config.toml
model = "spectrogram VAE"
dataset = "drum patterns on synthesised drum kits"
train_examples = 26041
n_mels = 64
hop_length = 160
input = "log_mel"
win_length = 512
bottleneck = "kl"
downsampling_factor = 8
encoder_arch = "mlp_mixer"
encoder_norm = "layernorm_no_bias"
encoder_norm_position = "sandwich"
encoder_activation = "gelu"
encoder_mlp_ratio = 2
encoder_parallel_block = false
encoder_inner_norm = false
encoder_moe = "top_k"
encoder_drop_path = 0.05
encoder_num_experts = 8
encoder_moe_every = 2
encoder_expert_mlp_ratio = 1
encoder_experts_per_token = 2
encoder_shared_expert = false
encoder_patch_size = [8, 8]
encoder_conv_stem = true
encoder_layers = 8
encoder_width = 192
loss = "mse"
latent_channels = 32
decoder_norm = "batchnorm"
decoder_activation = "gelu"
decoder_widths = [48, 96, 192, 192]
decoder_blocks_per_level = 1
decoder_block = "plain"
decoder_attention = false
decoder_upsampling = "pixel_shuffle"
kl_weight = 0.1
optimizer = "adamw"
learning_rate = 0.0016
beta1 = 0.9
beta2 = 0.999
eps = 1e-10
max_grad_norm = 5.0
ema_decay = 0.99
max_steps = 10000
batch_size = 128
epochs = 49.2
lr_schedule = "cosine"
final_lr_fraction = 0.01
warmup_steps = 500
weight_decay = 0.2
Rows from expert 3 of block 3 of the encoder, named by matrix and row number. Rows with one number belong to one neuron. Each number is 500 + 25 x the weight over its row's rms, rounded and kept within 0 to 999. All counts start at 0. Numbers have three digits each. After the name is the row's rms in percent of the matrix's.
# up: expert up (encoder.blocks.3.mlp.up, 8x192x192), inputs 0-95
# down: expert down (encoder.blocks.3.mlp.down, 8x192x192, transposed), outputs 0-95
up.62 084:506524510500521493516464476484499521505503497447441490505527507486502536471455514487511503462485520532483488497493463513469480517512504508489506478480507532532496522486511516482457557514486492482513511482524488511488521524504484472529529505497485527506541508478483498501496517504432460508
down.62 064:463477510465547491494507513502483498454531505483512501513467515506492500532515491498482477496508544546474493536446494517480513497530526482535497499476492487552510513484520485533469481514530496525508526536526545507535516502521489476482510544535475517509497530540490501471463471459484512553
up.63 135:508498468494494472508555529492493532490513470541490456550533518532494517568473485491524513504477516506498499495504513495543498526543521493502511543515464502484489455499474488516520468520483490507484489524475493473509533491482490468440533494488529531494481513467501472484520445526529495508
down.63 207:506539500518506507497491489498516463541494486492494485507543500517508497510496488477510508496476510491532537513486486497526501492382492486508493505522596497474501502467504557473528499488511515495500500509501491494503516494487519494462502434493497504496517499497466486513497516505476508488
up.64 083:500499456496479541478448477472501486491497503522507477463517506481476557497529531490480510502537509502496533500480526518531526479493501494506522535526491501522489514525486490444464467501488503495501497493512481458491522487496524507479509475492503508499530554495482529506530573477498509462
down.64 081:484515503500494491484500487514490491549486534498472482489525468513513495533521495502528495509484497500525532495494502501520468485410496488506479500520581505473496478474492533469556527460509530496505466479519495497506494467512505476434505437458501495498526508498488496511513553515508509507
up.65 069:511508523446463494487536483492536489473498472497528519469496563541514489556462527465470513508465539490486507465504499472538461534499491511474483454501506467486506526480469477536482485503522485513504520530473497480494492507468522501495495472496506491532478498516503503496540470509457521500
down.65 059:450530504513511485452487501469479521483523500481523500498482506548523549493486520531472498546480518550489486487519524542503524513512508475495511484544484494506466502519491482529506439485507481481483530470500524465495513492495460522522497450530511545492513483482503532463494508467533490506
up.66 118:506500498511515476498516479506470472440500474481520499493508471516513480480512468503484526504548500541483514441504504482471476489504528525482485495500466484514475524493502532457493503517509473523472519516502502547486501509550499488547529488522515481497502467478506552538480455435462492509
down.66 076:530503487469486470501537519496481485439504497510504512514494492473479527496503513519523495506489478566464489502492492551507545462534493502514500505489488481531493517545526463493547520496495508495490522499479526490478518479518501494448506526565463515483518486482493533493500461489522521549
up.67 079:473510509522502506513505459551469509462489514497481493546502493468469509516507541459519496493486509521473506477510530454499522481516497528497491553531532463505512505462474480528497494498488463485440523496495537465499545460538523488481485489511556502470494528441511499496488500540516518492
down.67 118:500522501519512499521489460478486467538512477490485491506541495497507496495506506491507449487478494475548525495487498480526488521430494496491482504499578501464512496465501574476520514476525528503486515493490476493500498491521523474457506460470516496521510509478496482523504509519487485480
up.68 073:507480516519555460506517481502513510483487512493507507473520440520502499500442449534514515447501497480545464480534503487469532507504506480490480495506439486555515475457516489510519478469498536474525486511544522498503506489503453527504535491519498529481475480518473490476492500450520531497
down.68 065:495499521534509475515517558481556472502547458474458530507538511509504517490486488494503467502501496518507529493487470497519510517496504502515455517511506479456537505495511529477562497485517488494531460517495512501478521492485501523498510472489477511521520455496496520509520523464476528528
up.69 182:505482466501507465479567510540502511476532502548505500522519461480459540467488513502499466474491494510477512482536512519481530512536519516511501510514475499490537489498491518487566480470461479492480501532489529509527526509529496511469537509536501515524515507485538508502505446507516528525
down.69 219:509505506514499508501494481478519460531480495508503495497541495510493499519498497489510496502482506482517515500495481501535480491368503499506492507517595501481506501485476534472534517486509512506492497512507505499511514503513531488459510445503511494499498491490476493512495504503486494489
up.70 093:490482478508470518474470491495524475506481510473487496493452474489496580500480535508517498491489511487508464507476489479450478525478483532524557516467496505530523483462488482494495563482502530491504477500501528501489469464520526487554512483508494451501491517516522510490489565451523499431
down.70 157:493470503476487484483510506510497530460498522503506505496451500478500510479506500496491502496524490521492468482513514527465522515586502495497506500483429498525505514522506459526477504495488495502499505492512506510472491510512483502539505568528519479502494496511513521499499474501534501519
up.71 081:511477496472483535507470478507489450515493543520493486462542502523544459454498503532518481502463496492465539476462509467525474521419506523514534488495515512493477496530510476516460512490506480499495493510512474523485485495464503514502492524507487494512529463537491526513489582479453492492
down.71 130:496459509485507502508524504524490533464521523524520519463466516478518501484494501497489512509550490518447462507518506515479503510574498510497528490465415511521480484529510448511473511505514478491527501493501496513508497509485479511541472551513503490491481513516523507486485489514535497519
up.72 088:473484485480506517507522483498502496520547500509490522543480468494536471461486542485464505532510510477481481547521501501514491457472542503515498483518485494527497502527533494461506490498490499525469511455537497521501478472520470500536507467494474480484499483552473473512510447497501496532
down.72 066:499501535513531481473499449530450456523477519499483523472482512480533470498545484535481479511451501504508528533544507484510525462477509506520461520559501472528504515542534493512491467457486470515516516509495516522534515502497513485529505502499509499471488475521551478495508547547532471487
up.73 078:511502476480529535459538502505498492510499511500482493520524496445489445479544472465444462484497525518463535458508519508484510478498511499540466505506484463525503513515510509484522519540482505507487475481475518493509479539499449511510435497483462495454546503496504528526504455497509489559
down.73 069:485504522494548494518486514480529502551512500468523511537518507495557486471495524538527477524508505486553526497521512476524501430476478499492483530482542514476484472493461518495489524472492489535521491492510465458531468458507524506433509502496467497514554494472514501513521492502490529531
up.74 082:487496453512514535466476474466471448468511490462500481487508479501489476438534503493511527496527517514475528510484559486448499487506506498489476537509500501470486535524494501496459506527545511478496498486496494486473502491491533519484473472525498483498496559476464483508452494487513533532
down.74 108:518517504504517516510473485497505477540488497490479501525526496528499513505485499509501475493488505469543536512504486471514490467449510486509484480511553506484489506481487569485520519504482489505510519496486471485506495492496531490439509426500500505490517528477470507510495507524507502485
up.75 096:524523518483530473508457481504474455460530479466516503508530496483508446504521482467489530498496491537436478465511532502466521479473482492478495473539492475512452483517516514483502493526493538474517515481511508463487507511480472479525486496495511495480538489463475524542468474454498510544
down.75 087:491496522484520505505504567530463518462509492483501485515492488496492501485488526540510502495490467542476464482533492528439498485552494498495519508477462507528466492501499443572485486542476488492480491529508512518504497505475496496488481566504526478473506514479488528511499481472509492548
up.76 106:464525530494486540500497511533480524429500442481518529482496486503506524545480461516475498512507487487462473471480473520478478535479498539481516486451468496518470486493498520475521505496475504505470534501511498504494479488505475525521519485511473484508497500481484504497484481446435533495
down.76 095:503488513477524501506531535506528496449499448511517520501486490511499547496504439526507508481504482516447510476509486518455509527501492491492522531487506483526487514508519451529534527502496508479498543546524493506501504507517474516513521533540514526518495476523524538499505489466510514538
up.77 090:523505542492504513512468508484500491483453453501509525504503545542503497536504528495466533494505516505462461483496509453488522510471500522506504500459508466469472526516490502497544496505503511468488506485536494468509517514526482456464519457484508538482507468538483538519495458471470480502
down.77 087:519514485532482464503516529511492519463470490497496503526472504494500548529517483522491517505493516503461454506540520538478498477549515491498512505497442494530480484519493433545460472538504465488498497489501481463489504510492486514544491553529504498514489509495524529490510427514493493549
up.78 110:497494499503534492502527504490459503503471543529487541510532504480497487414492525504487527499490488531500502476522479468514492505450475508570507455481514452526493492527503503484510526512505501453509512496537505507495482521538478524516519440495471474496489435502476525518487472455477468462
down.78 109:499472512472514455499515500495500549496551514501500513497469485477480522491486516490501497503502488502492475480515542528443505480586522504497499492486437492512505516513515461512498477486491492516484524511510510501504522497521499498553513546508512501522480504513558528496485439483528508504
up.79 078:543491546461509491497473505537511474458475499424555498497494506492537519525516492531464511486507546503446522510491511525458532518494467486475490519490496496477463513538494470510497529501510451485471500485506514510472510522467498505496520518504516507501507462498490483530500493477462514530
down.79 090:493483509494490490533475522505491532442510488502513477504463508499488510475498512516490492494540490510450483459527522514460517500562511502508504507486425502502478489537461440538473512508531476480482481506507502507511489499520473496537504576513517487494491466498517521491502454497516516516
up.80 138:490504500490485477513548518492527516515498499536504474535482487509465505546490513489545515493461493486502480553514500493526520504501478509509500515511529537496519492485504445502526501436494523503517499505508479493496468466507528522484491479496496498487483482530511512433518492504534495482
down.80 085:511506503512512466512509478492494509544481512497507509473508496509535489523503442513523487523481453472528492517520516502551516496461523498497483474550527498470529502461471545512500438494478480490507531529505442513504482526485529527567509455491503527510501463501483491521493499526451476493
up.81 078:506455484517482474480498454491489502510480530515483484486456546513501454506495482524542507485502527528492511504504514444493498489517482529506483459479546536516509491555482516484517500511494486532516493482507474537502488534505487464493502512520513477505489490507508510543547476484513480528
down.81 062:524486503502511440489489493484511523492520558460540480496457538527541469490461524499500474468481488489478453484480503510457509497504513557512501471456518514475463496522488449497510467505529504492470480517488504503534500523452494486524499566507487487537522526522486531494524478523480475542
up.82 095:503469511460500513459497456492511488523505517493540486507464473503491502480496507501494450497484479497494488487487492505503456495491476492494521447478545488464493495481491486513470492463490544501500477501530502505496467511498537501538471483504493499499494504537469529506472647465516510450
down.82 145:492472493483485487499526525508488531463506523510506497498450496502492504484498511516488515505526493515457470490499508497467506500571509493492492492472423500537513516526527450531482518515492487490503503496502517506491493506512485505558504553493501490517488514511522514482488473496529504524
up.83 135:507478528508499477490500479539506511476532524492487483489561489462461516427512487503475484482513535529436528505499527534427522476523531499482470526519492501475511512519502513496514505534513477506497510513496496480505511527492497486449506536507524482510523532487499487550484426531527520537
down.83 177:505516516501506517498502484494503471537517502488490499514529517521501502523491515503500491504486497474533534509482498496526486481402502507505478503523578499488512491490497558469533507484521529506498495499500497499496522495498513494425505426478506505492507505483470492512504509518476499477
up.84 076:541478496459468511517483472522501474483477474507472524469492509489531462502503468546477506503490502521479494523521484530508494523473526504519513510516491470547438529526476464491493495519478498507518515527515486485509451531501478491524518469514483503492503507475489494544524466468464495532
down.84 100:486512485475518498481504518507486552435508514513522516511466477462504519475494506482479539509505498501460467477513512486426543494515507505498499482455436490500497509532514465553493503506479478491490479512493506515512487513492486512534475540503500487484496485510529518509494476501534528527
up.85 077:482533494488520480505492509500514489425480478500474492536524501538490521510500498488509536467532535513497494494540483524473561531490502459488486499491508474511510458500481511521490522501523506501526500503539508511493501506508519499485528457485522491510530491549499523438497481486479495535
down.85 067:486500512467509465482520527511514560442504420534499461533489504499499528489539508513495502507495503500492468494485450511532496480541503520499500537504473491519455455515506446512528485495529474504503520496522521480481480495481521534497479509489529463503457516516494535472492451480479465523
up.86 071:513492535558525486491516501506481488507529492511515539462473511505520554538476524503514506499451495515508458496476521502477555509508515522520513513506496452526511535462535510501507499509501492558519506505541506556500539489543515535501535462543498497491482482513528534449545477450494472460
down.86 069:519506481488500431501521567520493508480491492472466482494471490493510547536498498496509521464500502494462498510520518529495482471530495491519478490452470513529526510560525484525483511509499517502527490531512541520481503526496508508567501532485481504555490488499477524511503432521496504544
up.87 074:516432489494514568486511488487494503565473510529480476475533520526510523481547466493489532533519504511456510474511462522520482522513495510506516454483495486514470518536476476496497507537470470528507492467472532521490490485530517468478512526492481497526486500465481492484543536501485501539
down.87 064:518508514508500501469505446470473532523491495527496501485511522511511475499510508506489517498475545467493499457488508504503490493566530512513529477517480475515521521519492443523464496503484465490494520476514523455516516513505480492507448496524502468495488512487519491526495468521500510471
up.88 080:484510520504447490519520488497500540509522508526526487517498498505428522521487495512501487534510467481531467503496497456563473483490505524487507507492500498527483479490475479521503509452516509501538512465491472505552507490471496486498489510466514495459494521513538465515474541537536528481
down.88 073:498496523523524529505492501521489434507469522505519504463510475470501464467500470536514510529508493511470516495531511482474511512461503472525498507491541475485510514498519562486531553545517476476499536502485477546480486487522503494545495468494472489534525495504488486531501576527516519505
up.89 072:483486507466496505523553495477492512502475519468494486468480494490531485503467514497445511504498517516484474473538506510504487521513544484526453460448526515487485520492470514522510498489521520504507495549507518515474541499502552491503501524503546486503494479509536498544456476452490515519
down.89 055:485490511499472474537494506517475472507562563507533416527503541494524508484552498499513513525483552507489497511491514522505464498509496469491478510482430513471475481488468494464535459475524476470481500522533485495497505504485496512498436533532434491514549518508486471493528481474506496480
up.90 091:514492523448535482481515478494487483513445503473511538462569513526546465473492464484517495527513520533455524478506472513471496516469517510507499510470479476520501513573498517514552487511514477480516476534515476505496469483540525506526495491507518544507515469507477521518501474439444466495
down.90 109:475471519491500502503490504472482529445528509496487504494454511479476514507507527511497508503511497512473491491514506509447516490575508500499522488485438505519498505547498437514490486510490485512502493497494513510467481512498487516529473549515493480513513505512550525493479451481528486504
up.91 081:527483509467492504487567481483512471489524482499505502528520530465489492477513512485518497524537472505493511446511514473460530496516504538505489484490467490511479473529492503494489496504479510472482470514479514512502467490542512474528501503493509464503529486526523501514510418484481522516
down.91 068:490477516489505464495519452443488544525508539502477515514468493492492538512531545509473525501493503504471458504539522516508488494496476507489486530511455473470522479453494463481474469496529507473523496524514527504491495490459494481483512506537505466493494495498505520514551513574490493508